python train.py --conditioning="text" --tokenizer="word" --text_encoder_norm="rmsnorm" --text_encoder_fused_qkv=true --text_encoder_bias="qkv" --activation="gelu" --head_dim=32 --fused_qkv=false --moe="top_k" --expert_mlp_ratio=0.25 --layers=8 --positions="relative_bias" --shampoo_beta=0.95 --final_lr_fraction=0.05 --adamw_weight_decay_other_params=0
Rows from block 2 of the text encoder of a small text-conditioned image diffusion model, named by matrix and row number. Rows with one number belong to one neuron. Each number is 500 + 50 x the weight over its row's rms, rounded and kept within 0 to 999. All counts start at 0. Numbers have three digits each. After the name is the row's rms in percent of the matrix's.
After each neuron's rows are labels from the 100 texts, of 14848, where the neuron reaches its largest size: "fires on" is the input token at the peak. Only what is clearly more common there than usual is listed. The data: drawings of small networks of dots and links. In brackets: how many of the 100.
# gate: MLP gate (text_encoder.blocks.2.mlp.gate.weight, 768x192), inputs 128-191
# fc1: MLP up (text_encoder.blocks.2.mlp.fc1.weight, 768x192), inputs 128-191
# fc2: MLP down (text_encoder.blocks.2.mlp.fc2.weight, 192x768, transposed), outputs 128-191

gate.35 093:479491570488536499535513413426466435581474511403487408532524559649518516508454471503488426462454488395424473503481542523493450525461477478440508429461472519480456476578468462520470551522379554
fc1.35 106:424484594483492534517489505430467568504421547404514428567499427611529497459405569548458498575445531473551451515501441516524447572510441560563534521516479497487517484585506511560448457410376445
fc2.35 092:477543516417422564506535602449576526491535565441525537435362457559503466471509549454463467551483486510497493558502395538453518479618485592541559431454525571550514544468498543414524491446519497
fires on: "dots" (100)

gate.687 091:561483503486554458571447597506435537491478431421551548451482525474455526465536541439558553581513417558450531467491409537466467513550535573526504430486437466436464414457551567461560529559543498
fc1.687 090:537562507441531500572528472568448469547442468597491576447551512564548568440531446458470552574496528501481519471501519554554546554427451441478461542595551468567423460560507562555421410543499544
fc2.687 102:396467525490532598506612553458511513578500565510448569465460539453464420495480520549505457421501466425523426500533477513568483357442540453582514521480513541470619534530521575521472434539481602
fires on: "dots" (51); "groups" (49)

gate.581 088:462485449556477530418518514486582542540433556444546468510420559547559438558426508433516536422507500419489383521515564495443481429529444404407554553443531439521513535499509562443562515496550563
fc1.581 096:561537520509449425539471533470506493491567535464434492538520427470481463454546508533461536532534577517497552495478597494474390563537521532464615531503468538456568460438561505454492496435582480
fc2.581 095:522580440513547525566545505469494469497465439539466544413572524494571521415554584489452418402424554558483495515471450469528549557455455490532503475587569426554399589469529475500596505446483453
fires on: "," (100)

gate.400 098:496453539483501539470493391431517610462524513578485448516425457575493512411568521479464431476453527521520531483530523507538531387568479469538561521484471591464554558389547565549530382408554411
fc1.400 097:390517459561557477516562490479505535555455453437540435445511560558499532439518464554444448516402435543502571478561520444588553467530522454605543427442466579506486502406474483497513427436497454
fc2.400 099:537620602525526464496453482442492542466494517445456518505583499399570521466447459483592476449490445458509526494522541408513474506533514555403503550488614470412538521564536432511486449460498503
fires on: "complete" (100)

gate.726 106:558492493545394527481451482427430552530501574399549494507536497527500487443536430512599526535475472549492573533510400542392503489444508450423443493504398536467493605485562460544566447431538493
fc1.726 105:457456513471442557474520467428470508605542460582491450416493509548476480454524411575477498544520445454554514498480398440519541598512447591523446570463417574524551556445494525524514565482560580
fc2.726 106:589474529484485539472418457540426478386514499588626470533530577545409519533499482490599500510480578508510508521462518445441497505394508535500517535441462466570584521494445417422537483593417514
fires on: "blue" (100)

gate.137 098:408525523493470518440463448445563448573446437507507569588422518472558486535440427461583497536457452503456539556452481542417415418543435521465542522531534492454450547513555596521463563552496553
fc1.137 095:516494453550507472529520551445459532570501407533526493491504583513532447527594466540469462485459418485444552547517497505550464533455460459483534541437517539465444516468418447495545549559531568
fc2.137 103:449499540556549574527519566519535494440425530506478496552455481569509527525445481520398577511499463566593408466568533452537524519506461473510483440556527521517427519540413467546448566538482537
fires on: "orange" (100)

gate.52 105:573503450425564466597498516494459551510591522478508583516468554481492489478548450506453451546384567586520452453556486610538574567433556433547489558422535493466503585511528474434571523486470525
fc1.52 100:399574573497399535490520506555515437450474487462515440405542458527486537431479426530532513434568478477472482491492463407564445549577484433561464468412511560487541453521518551410505483515530533
fc2.52 092:574448545523545457600521562496499425442497528439517543558502571493535390523505549539406425486485498600539555411523475568474461457475457491476493440536586472453541470514516471466556575581501545
fires on: "black" (100)

gate.693 089:575468477558482452432485547422501497469438539549536425495541410444549554412528520418563540510489520446557526454518422489536585494459535509503472588548577470473449505555593522551532582490511396
fc1.693 091:564503436490449581443442536429547517604434496545448466479445490529427549513554533540480459494444564437538531457501441462521492529504517423525519587387491543438450486515481510552572569486496492
fc2.693 089:550447427528492478541403416472492494524479507534550515532468476524602549550554536492489492527451482487481495435472495415489510496547554489541552656410404518442575460572532493553474559544443460
fires on: "seven" (100)

gate.210 104:481544516393423477416482452532494421409499487518551502549380420479430492540534531505459503579375385510433431440484438470542452519555530537555524587477506507519482449472448494519513514459484568
fc1.210 105:473519454517540481380603560505526536523551406498535550528528515554488460480495513432579527475590500494496594534547548574498557441496507467471543542565475447506526449473512478494475558460487494
fc2.210 100:587512419613508408466600485441554466492549463553454539499519460517533426538425473523523460484397633579546475470490461404428536526458547516466496459435571509564511473447514527449596497479509478
fires on: "chain" (100)

gate.179 103:460495503580484421487442465539529518526504541515461499539415493485610419501459545518531489461464465432425417519535439545537602502417464549569487479491478523568530461513519536534592433560483495
fc1.179 109:478518470442544594487510435466567475478467489543536463554538510494486567449506475432553536537513520527539497510451548420380406557473614447467474492599579464527483486421592466474395622485507496
fc2.179 103:543594527559434521505507534503499516508408428423448430558447478491447492558511431519481543496552452489635574478518456513521523538474381432508457504559543510592504502442417482529551522476486514
fires on: "chain" (100)

gate.17 089:466462412488530563608498596513550456459516546471576515492514478399435556485425549485440622541566548554557433566512550541468483490536524488442403535425579521579492504549560568532483518508554453
fc1.17 087:460459439489540406459493462522484558470543509488532480450454502510451439481471511541431498578465576445522536437432448541592539509408444531549459551486562455554476467436556556431533546534513586
fc2.17 091:456440458549588494458436458484436511549569497477541526556524503581464470424581441512527404456488399435561534461551569437542389481511512466468519470412493479460507554511495492412413497440523563
fires on: "links" (100)

gate.329 108:509487479465540498515547505438585576485518440431409403483518531450537501468547518510564560552511524467488501511539561522526543509458557485542524541549441483467510530437509417613416472520415579
fc1.329 103:559536537395485502477563565543562489431493502519574423485496527549526411475494517555454431575386547470471572461509586505464541467449541523525450468542583565476529454475454520542546484459507528
fc2.329 093:511478518562530389482426581545467507516464576530577470540508530460586570554461439491492538462462426501506481555510507481460507512462400568408496485479491464536528426556472470403496557467480475
fires on: "yellow" (91)

gate.566 100:563496387528462541452553507488455450563553540469551468457517570512424559455467539548415587408514512479605482452553502572591465406402528445526533570462427535516524518454477482502545590397527507
fc1.566 106:531535442592474578460547572570544585607546466509451419436432448497446494556466585467476496441463452560544524478532470602494507440479549497493556456509481559523576537536478514524540529458527505
fc2.566 096:565535518519426509518482587465456485566473536559422472521474530411498520511475550550461574524519592538443505469546442548390490531511545475526488562505509583429415494439503495590507487443421463
fires on: "green" (100)

gate.267 090:418474432493453535590432487519537484482394418522459484526464447468496384467488474455562536410581454409528505563537608480503580536509542509507533516501457488615496511477574544422487545560500501
fc1.267 093:419562574523462463537565562427557492482502627594455505456594491457423514484492460518490424525510457480579500449525463435499597574457502515527509414509527447451534525533430519527445557540483488
fc2.267 100:487496568577499404468421453510538551470544510479498488553426530527447515467533554595550499447549520496476583475388553468463600505496418557596464539473446410497465568437527489593538507509593525
fires on: "16" (100)

gate.316 100:488421473576497463400568482507499487489544524482509576505442506531508590511541569461570391529515519476562453533418472476521524463422508441494535504411486421557464499429557475432479474445552565
fc1.316 091:436527532479500482509439520364449481447505455472533500446543537488476573451451490435487550471499571550516436520500471501514442567415541522470481374453446502578459513495578478434453509529499463
fc2.316 088:432491504450497470495459397485602445499464433520451511603564487540492592518546567489553465436446576519516502523418506373528521416540546485469558517473398463553486507414581564447464532501567587
fires on: "black" (100)

gate.615 106:514522454466514527487526483565465560516477496579598548551495514501592602549497486532407505517481577509507506586597570527367514438547514440538567472501453525563490515553436518547533473501463479
fc1.615 107:542452560506501570433556521491466485515375554481509470442468523584482471422497520588494444455530517497558405451478514542558480494464402559532521513557518510416435496414470394457505509497426559
fc2.615 112:554626534544530391608494507506591617586493425492498594433452536535442540599526483510518560535500520505495554518533509469508513489502476508477503516382540488534526603584505572488505546537556476
fires on: "links" (100)

gate.445 108:415522506543584442467416471505490483405519509578532446505564429536516429530442489445534484515511594509518552546525526478533488459459522592486517558442483523392483527480475507542529506490480494
fc1.445 106:531500509433428504495495526409560440552541486405397454445436530493543533424460470482428487502423537562429397448463553506555488521437494533533599456556513474507511422559443518518515573433550529
fc2.445 110:519505407553497476508488465449409579494438599519503507515586572559494441481501488557444487514541463556483454487445489488536533445469557451535530551538490465579379543429531562449570496437447519
fires on: "orange" (100)

gate.48 087:597570570515572507437561546458520421511503481573513576496525544499527512415510537549489486576476427591541437557401547416583546514499543577478421575553546474517506444417431543540483462486530470
fc1.48 095:488492496472423525475508448546420552562548510432498475481577479418579441450553433447500559560428505521385485526482489423505555444442490527432547544427548572458409451467434492500453481549449456
fc2.48 086:542549517494463490554551434473513421581531524451497408510478529533524570462546524405447556410536516480480436543474462492507493544524537533506501557447410486391493503473566513438480483570535441
fires on: "teal" (100)

gate.736 098:547528457581538478500454595471479560515641582420508522494448543459499440488457553444487392462518456456533512514494516564462562452476475574494452562473544487450470449465518546450541493535494583
fc1.736 100:528449488483546548462536566498411552493512481446499553562521522503532417543470447451574550482369558539565594545443499492484516436453383443485468490484436524485542493510535527528562500402462475
fc2.736 101:443384513438436451464459454505580508472404474483460432464512477577455487502550449465561454601577546434465514502586454522518538471605492611471496510546492460487504567581369481401519557548524488
fires on: "teal" (100)

gate.309 102:472471533432596570541437548577510519597455471488461518550553537434409625488451478510405514504404495489524485477438504473397509531428510510559518456512413491496486420462482546474491549482520452
fc1.309 097:507453489525466446578518538463519424425503562574576475459420425426503499435525541592528609479519575511527565507489472545575600537557492582447416556431557548462444418468424521569434435494534483
fc2.309 090:583520511591556418524582402483474549575579421571495447516449484437521529492562489578461399550483532526491587516444414570542466521535483544575455465530572458489502495527519503455394504471523511
fires on: "black" (100)

gate.291 088:498546402484433469461485444537541571556481481474468508546550506515552468447457550564494477562458435544487507600488456482582487464466424518563515486493540518485541548575471591508469497432491560
fc1.291 093:556486424419446541527588512505406525496484550545480567556483481482460425546570458540508553587482485482427521559541517535538464426514521534554514516475479436443579519551579555480535390411526545
fc2.291 088:523440505517507571494531464539545477503504416437512469413597443539521517456482479421470409544469435471574403441528482488511590584439524469552495448492483527479453509483588500555530514467457481
fires on: "pink" (100)

gate.705 094:622554518517438513471590466552518421474485514576571555447457600492523471590578485431438485497468488532487470474461439465541615531451547613504482565472465577517573557555538558586574565433544552
fc1.705 094:560588447466480468527570468527480533555503493457546497511572491501486392447514461422445446477538462509538461529451423510472513454531556566487557615467440446411544499528465469520551558491480543
fc2.705 087:518485529540433551477545431469497539594563459476528525498462528485442457523498494437461538480574434453444465527538567555536514432541566447459569545560567516525533467480433448542402527476459497
fires on: "teal" (100)

gate.727 112:438522617467489471510506538441541414480533501491548497481516510518498544526485540460493488455593521557440521423597440525537490509440460471560503603497509443488568482457449486528491505447469576
fc1.727 113:505443490576462496430505525547518551468479431524578504489471524528493547499507523536524423558444454412519470545435554520521545442469577586455469485382425514601518575463565470469528526547491474
fc2.727 123:515512448421456383569460565499427479523490538562533384493470518455443533594461600459551552494543537542543398543479506480494490527605465510455527520520546442471424566494508534479503493470521519
fires on: "," (100)

gate.206 086:577528503509442486535472458501433488420452529476551529440466562477479518475457539530541455471578548470569461563404527474440523550453481440529505467469557493551409535535423513518502560544559491
fc1.206 094:545590591461529502595546478449542463455591506458519546562568538512509428558478576467533572450442464511570485554456412539516393471453473496490588485457517465507441462572526550511434429538510528
fc2.206 088:420510538468457466527561579446470441488580521504533446472453477422443479512494504440437422468516435504441480473369476549452519585519478544441474562423543460550492554425429485465616503575478543
fires on: "nine" (94)

gate.663 106:484439442543451524478425473548453435538575495525514489553506522426550530489488507455546584472412547534463474474435438539558521438415564460494513492522483539536436556497601461588427554534590476
fc1.663 103:484457510465475392446488537496543498456493462523459435569477558513561420579536546569534562553437567471452460551490468524530510477434559473438546545545508600526466575509463561583427458532478458
fc2.663 092:523487515506529473467420503513556475537459537520605532446536480466384510544453489492526465544444481544371531506551428423506538431505478599474467525488488529536555569430555485448579496480472455
fires on: "orange" (100)

gate.645 104:588490517472586506575594589497479472511438442541497609583444463473516530577465546439421492560536421532466423450486471461505506510451537540538439492446481496435474389544452440536486482532458536
fc1.645 103:518546460461514522537509525518440542440546483473541516419539569446560484389515501490482568537575583448494582543460481445556547479457518586543470436506481587482444513472481501451550445437553512
fc2.645 109:521489511453474559485588481529451440480497530418476395489440449462482437480490465517504554476590430460446466497436544549595496492553492477408452543479613531448465492489467527392472458482461547
fires on: "black" (100)

gate.282 107:514523548542504411569457542602524499585444547452438524524444518563519545434527544460459487517417500423545400517446495516454399560476509442617500533496524425517498472532582498472472391521476422
fc1.282 098:472505423565408455556406579473526466441507484419483548583547490413463547482550532449528489548401411485545471530462459547440422500470545469455476495501454511476535384521482441514430528625465421
fc2.282 109:526507463414556534505415540489424565446535515564553413493567484486547583358510493461515505470467391509458550500487493565476515565551524554459595454484541438430471502492484499429479521497501438
fires on: "nine" (100)

gate.637 092:512441426523543447552529500507477494507448462568413484406564562556430471450534457557420538568510504548449521566536473453521555455437451474475482462471535556571515561502566557535558514513463428
fc1.637 088:570535432414544488468508496522496526527463571492516417479574511575501473500542466414442559423392472492492483505451413399629498527572427480451445491454465503469506537451437511473503444613494443
fc2.637 090:420617526517497514545433597518572468545580605481507550495427516450513566545421460470511429455424579531420455492512477507489542472496581593522505560405539456528449492520543433460455485499486496
fires on: "chain" (100)

gate.587 117:537557525408494537503466562447418495501471477514587462475492503523519544470515480498459474489459470516557550537488485441486496606537481505454542460432530574498535600525514470554498456464566482
fc1.587 110:499426443515505569456546530511512509484525533482482607502588495527574547540385514462486565504509462448441461537536518529529573475526466542544513521508523472532439471470552493542433537598517460
fc2.587 110:548491488532435471431462466516480391486530518434461522477478558560467543469503541467485514463426508488481455432410447521421526440525493500541434466454527470496467545489571525501534583480523615
fires on: "seven" (62); "links" (38)

gate.651 088:465447427557498544552528490533544472572528472524437538433477492456509590538480602541427475447545437466485502457511546526433418547511469474522563551408427427448493516558554478549425462473418427
fc1.651 089:434498487443470431484461453506488500468544548480523442530573470518390452508432530600449490554489471490429498534562568478486509522467558453401514481577498497594554437512513516437418493527513567
fc2.651 094:537480544483552416523550477485397518548426579534449549426542533425452452520568444443514597588554558495556483579586426544530520584441472546487558476490531437497448455427622518465502409480428546
fires on: "nine" (65); "<end>" (26); "random" (9)

gate.375 100:548571542537575497431464609461571551527608538504563597590508547449508504524561426512514519419429547482508545499518452546534453406556445500479530491554445554530473498458500630444559459501520473
fc1.375 101:566556588551543436520558593546449507587526557439490518448522446476436421468435545553546572440534565561420508399506497556585529497465442463500564492467471576587378489568526582525598554430509613
fc2.375 109:518606481482459469492442437582410525544420480414437550455524561404466556415467546414411540601482558585555546458468484550461489394417494483508533487495484465489532540470546508606503358445531498
fires on: "green" (100)

gate.92 108:586576561442479497515466510634539510584515448461509534479545479548578455526494533433439425484504580536389554563467547538488483464492502502484502461516511474443498503548461402454510531530523396
fc1.92 110:612490487398449489448507401460495429432446566531467530464542439501468499502481546533482397579582449471502509428425546578484504446621439541404511443491519446459518455519464527486584492544519468
fc2.92 105:459603514471553457449462541564479594531466447499526506495496576461486509378515378503493531490453515585510505632500449433480585562457472507524574523474424601448404457482533472580503470512485470
fires on: "links" (100)

gate.133 102:485544440464531535588431420488489550482555449496531464514451427499497529528457417466545571565396494421439536436501450465472535457490528464569566500471466441426472555543602489563512478545475508
fc1.133 097:460532497467558547480406484528469395547470460507574512486514502428517537469447592474584556503490459459499539457507460479470497520497414436558531604490527525563517502437595470517474502516459431
fc2.133 088:489579510521488483468427478556482477534465449398525474538496570441463472562436511494522512583589440553483500436541472444427446485504563606409534594469509534468556492532506530513485512489541555
fires on: "orange" (100)

gate.91 094:469446570510544512522533472481449556456499483466536393468555442504555520436535515475402410483473557583443488409505445532439572563471437480481506434527499592525478499564518433500515550456546589
fc1.91 083:475521572494588482517541518499516468425498445494485468461442444532472459534456483531495495536476557476550504453523516586484491483437509468590451528494485442514465480548418481533545487507536496
fc2.91 086:570479539454501565532447469549453484483512533470513522431582468498519482552511469504386459465452443472539533505469573463479527430505437410515558484570592470477625466510429532553489503485539485
fires on: "nine" (100)

gate.664 091:460453470524447517498455475560473396507500450566472567474494559554557436541469542382473551524553400457500465453466440446378580570400456587577534493478515511567506510486478587516516591462490523
fc1.664 092:568471505521433519543462489513476433538521530459458422463512522575520483443576540391477479467473498466496445444514497447408593529526462450441478433438590489457422520444468575482403475563594508
fc2.664 097:502477508481459418488504583523479472479545528502545449477456420466429516435602535442553583571571455434443490441455533502508560527537535508415539504521446497456546566565479490545508489568533528
fires on: "dots" (100)

gate.691 116:406499558465446558472459414541581470522501490497523439573468563573464475520492490577553488468432575472406508403444380484638451438470539428454487536544466460483434558518506464453528531445568423
fc1.691 111:437510548562487523425600510526585518519604450507502513492515550566441457500499476538556520490496622474526598525561419510528482467479513404555438510576459472408511526449504508417559512438546513
fc2.691 113:493551466540567494495558555542532424533446432418532438611441464475531581645545510474514535634543449487576448422546427515464483468520470557564505547421528505531557489489563493512545542499435504
fires on: "orange" (100)

gate.20 099:457499524418583446623497482540476452539486440498436470471580391538429454563519528482561446426459520556443428447477448461523510423455502551438543461577518461469465456455525439478476495444548522
fc1.20 101:615479406474447447450498528508494528553565485585501501586461532436560545529380521476469448520563565481537495458511470481532485425466525540440581413547455462459474488523489476438519457422463446
fc2.20 096:446605585530456515535512443566512545465424543525446532469423564537431377488561523567505426476431534551560532484438571524556476500524485435507528583434514634500606518447453421528558547577449582
fires on: "nine" (100)

gate.392 093:472535472447437511442559564472426474588486465538437492433461525484460516510594576498467444528603538575474466591462496584503589426509453570454464566405512478479526525568467513458486500528554547
fc1.392 089:496450443559462521532529544538415550455483493475544450557454468485470448493436480442428412484470504532552496478476447493521540577474511456448459511587454554558495542483469426548502576521421538
fc2.392 087:443553474550483542574449538588517476443471428516588447505543484444566448487534555552426482387386509495524534480466492605558525523518507388489574561500431486516536446589501575489436493525501470
fires on: "blue" (73); "36" (27)

gate.570 110:403484497448524547466557417563600488523529458482473399493537438581453501458475490580499485576476601508493540389458532570442448498539486539552414516456534413412542526457440494425633483581567464
fc1.570 100:525546523423529567460557400527556518508552415476582410390562553517441473524536445499448508566445577464435498415458448416541466473492528482533441425529452460451519530488470578535529467548467511
fc2.570 108:492575494477569448468505589560469502497556471503482535462534531557491513406551479419465413508487470507569441543558436479433502476518539591474499462507515472475504556552548526428570466510395475
fires on: "links" (86); "8" (14)

gate.363 089:516551535465523399516562577562505471465537492450540587517508540493503573573457559525517505476523403413435511552471423538490610434402453613564529501539478466575507463523490489584417548432467508
fc1.363 098:418545482486539434538445412447514473439537508526530549537516506418453450527555478523449531436460540543586458500441543460494555417499493550369545458418557410414538578533489445458433444468534524
fc2.363 085:506543555513502530532430457521519535489560526470581521536425547563436451523523487466483499500525588587515489550527594446536507437513437491430581435497536543483498525428453527447422498526465423
fires on: "pink" (100)

gate.63 090:530453450569562434419530493538472467542548444490439451412488544510549587549536559466511587471471524546549476505473583574520443566438466585547507523533493501537471524438512516498529407519559437
fc1.63 087:503475471482482417478427561426529582414504503435549409480523458567527550473563530572475447483507535584517525550507461485521485508540448572517517562428419427504557519574580548500542513484456492
fc2.63 085:467449479450539554595601554432613588401589455488497482495576464500463497568525474542573583482539485440541449535456531492458537518516566451490567526430479547455537503507410483531573518509514519
fires on: "pink" (100)

gate.345 098:479465502560487448528489545493515557537523504536430546555490443481505582468476452544473486588438516510447537546527560439423561519530535508511472559555438565494585511462536599480492547540461484
fc1.345 103:546529600454582473460488526485477477440533425504424528450540581479595476571519435451460522520572551523481485460508487589545518525433475505510489520494535560483535482528564506463490579562460553
fc2.345 101:498559412592524566539524471423580470550483461527577522554427594485420502526456590438517526467510469444482515452491574475438460470575435509466492440497448400419495505436508515551427539499518512
fires on: "blue" (100)

gate.197 106:536497417544558563541527586573525434517440540528554499568564428571488537498551517417483522489429581488453431408480479525464428434505622579538566499564459556500444447546601411524421506564458481
fc1.197 100:445418509540555570573440591589564524543435574553439570556531501454539533457500473472497533542426576589500523518470475567383551483528554551515487505572530422476453521470593434436406445461429429
fc2.197 101:470546472456515550436534511491540515433542425408511524473465487532492540562489553405484484504474405501446578579502443498567498484525479447514494373501430610440483521494518489528608554575441544
fires on: "black" (100)

gate.545 085:546453463492554410442561568561509474458607446509486443437545477461442461501485428524457549533538553527498436498482614454586565453487559558518453471553503506519443540460526529556420435451524487
fc1.545 090:557459551441471476496506435477457583537440539515451525475503446478440531509443518532577417502551504567520513569584425519549554543510441554574469451456575506470514532572481550555430544472525529
fc2.545 084:493473477405573467543543479498487544436534435446496550458553536492445448573531529555458529464567494489506556530535449570432426593543530422519555488472512600532521562475467512456497490569564539
fires on: "yellow" (100)

gate.591 101:405536490550452496544411397466495569441480499418480483479474445518513406457426520512523463401442446552439467435453495468438407533576481421509421538528537514485526455481504488522503480577489499
fc1.591 099:513485560458528447560371415436532578542533469471502423543452464480476496489400480464507399457422496523461543445434465608482414560555523442494443486509502501574579550486554466562481476483571477
fc2.591 093:458529477502515471446445435474466457556503451465554591569483451524506577533576456564481494535448575544477599465469434461541530509537559493510548418514575459455624564502623506632523483501455453
fires on: "orange" (100)

gate.59 117:452548478442524443557578524529527459495550569549432501504550595495460631521494443486437579551426414559474474477419519508540493494482442629443469442481460510505558457446497442513572440557434523
fc1.59 119:496482525500437491583449534532481466543522538544481540510420516460521569567469439614487565468398478622483425519522400418557468556545501521551581558505481502554412501515587466527604541585482521
fc2.59 142:484529501497519463430453476432480524521536597569499462478520558489498621546490517489499456522491393498386558527475526465484497457531560602419550479398520450500569525557448433420459555510481506
fires on: "chain" (100)

gate.333 094:585410495506623516535477490520497450439469422527464524541451580490410528471527502421492544438458482440581519598544473563474514561440464567486504477445523438529441424534544537490494542571485450
fc1.333 097:490528477456490447456564542557525477487519452501510572515401512455503510527529496526525528419477450515538552522469547485521565485546462421487479442522630337463555511512561460584500508592475468
fc2.333 093:522427404451590493568559501571477481446499536407447418470510504521485478515547495462524465561542450446485497464550432534497420408480481455491487384497434523469466461572552545438415539485527532
fires on: "," (100)

gate.278 096:530515421498420542381501568530512587538496475558425429502548538525488458489399578451437504436458539536529420529519491596516486549567521513509524567522591564470468569458519527445500536548511489
fc1.278 093:538502551512523465535493435502523541546525400469445452499519463435518479417452491519481425449559478465476446524436496439560455546447523444473534476502433523463479500495621516566475495624486473
fc2.278 092:507487450455468551506494498488603547520459533434456484466387571524478393484462520508489393571588566468456485526553564460503485505462447484414549507483496582618489443488491511503449612497500558
fires on: "green" (100)

gate.482 085:478521520526597579546463512464570443500552465546562544515574512479533552536600493501458490504544441435529555584546560548465403538438577554515512450558464514543484476573491587493509485495598517
fc1.482 091:416564532458579583455552557485488447451557431538478533444546506540439553495547555447457447547440566407483540381530542493477542471548437463532446453520492540497380524453557496518523513458536543
fc2.482 098:528474465525394542494604386487451472499487496568417442589527508463523459533519561485478533498577439473452444549469461542477592443545496434474459516592487493479532543547564401453457548558460511
fires on: "16" (100)

gate.185 091:600441438536583493460478528520498510495567530536422426554533427550462492429484521561559572467543457484504487530465531457388423480470525509491457460500517484530511560545511535496542439444474596
fc1.185 095:534576491587493491427530519493501568490501490531520470550552477514496454577558506505504563434446463534509432510394464516580574425438425547482552458524457598504553568511513503430456437455489522
fc2.185 087:460490529418524474492591536435410616493447532496581445543485467508438514538479510443527537372558438527417532569467523586521521456433521479439479484510495496526529432459491431440450483480539547
fires on: "green" (100)

gate.481 106:470548508443520499426517528463471556522508464533510520531481542526549516431505415562484441503529414445476500427542456465421485571426568529497529521545452600537604541541552512560567444546444490
fc1.481 098:428429422511506487433481426437526453372496537496455538448479463455491457542448532477455444531414492431463571522576472491429505553376518532540521410451569497556601476524471434545533468519415553
fc2.481 098:548631432520543541522559570517522499498543446494478445521546580508581475489529524568580384484543472526558535430428518493495455501546555532431419480563501528503588418544415530488503555524521563
fires on: "nine" (100)

gate.104 090:604534537535531522535476529569525554468418536436437530526489418459419524450482407537474572421556468424569511521545532495449438534408451415486509518447484478542558551521511586503564488547539532
fc1.104 094:547450458505465513468506528550528421556572522462472428529538431441466501597539454462523533401493522463514548481551520482479525467557456435463518499479483499474526548402508597475496555508511588
fc2.104 080:525449554476466453451470452438448529449575461519549530588528496588417498474453524523493495589414489597540488447513493431517593538543595514530537464591466491518570462520542432532496522515457514
fires on: "black" (100)

gate.157 098:464575500546532534568470604546506549441421508562478462542443506580507475608556547470464504482538436532582483470548551541396444553406493512544529529489495435529489448409518470485485453523425469
fc1.157 098:471511503552607473490564554541461470461493545422432496436460562450547447411468522499469548432474537511549565438461440513549462474505468481516425529580527435420470602559530494557518565442525433
fc2.157 094:489574494509485498495488513453594534609499508420525453491568541510522373493508497535480521587458531520543548553427531529453423522613474521436534460499575545507448514453495476456386548467552508
fires on: "black" (100)

gate.697 100:490477533469435481450482470433506492543424553567439576439420459427545475433453528527541583500495440582525457427452572566521411430551522587547514508490425447566494413551529456476452427501591521
fc1.697 089:463441555543554508418498454557521539583590456468476468523493567515462463540455398564458560468528433430542553438569447562425593455509500459505532469616499446443449469525462531542450571465524468
fc2.697 094:580487421520464512543472511593582467500424475528445524486505483575405366531508534436443499388560633456555496572535532439529555463524456517584476452498477481486531411514537516461470604431468566
fires on: "chain" (100)

gate.504 087:433555426506554424548467413580577464538463568575439611518428554462601492441447482605455519480496502463470399547470528470568496572545490433490525442480481485522552451469467582500557572556542561
fc1.504 087:481529445500535442437425463563463489466461544548436543532510498508445490558551498453594523541513454413504509414423473607445464548582500455437509458492638414419499438492474464512451476484400462
fc2.504 086:540448475501527513448477476548528552429551556543498522492560423458462435567455562505427416623475536531584589550566463402566463581420499469437510534579464599449428529483467544494496526545478534
fires on: "complete" (100)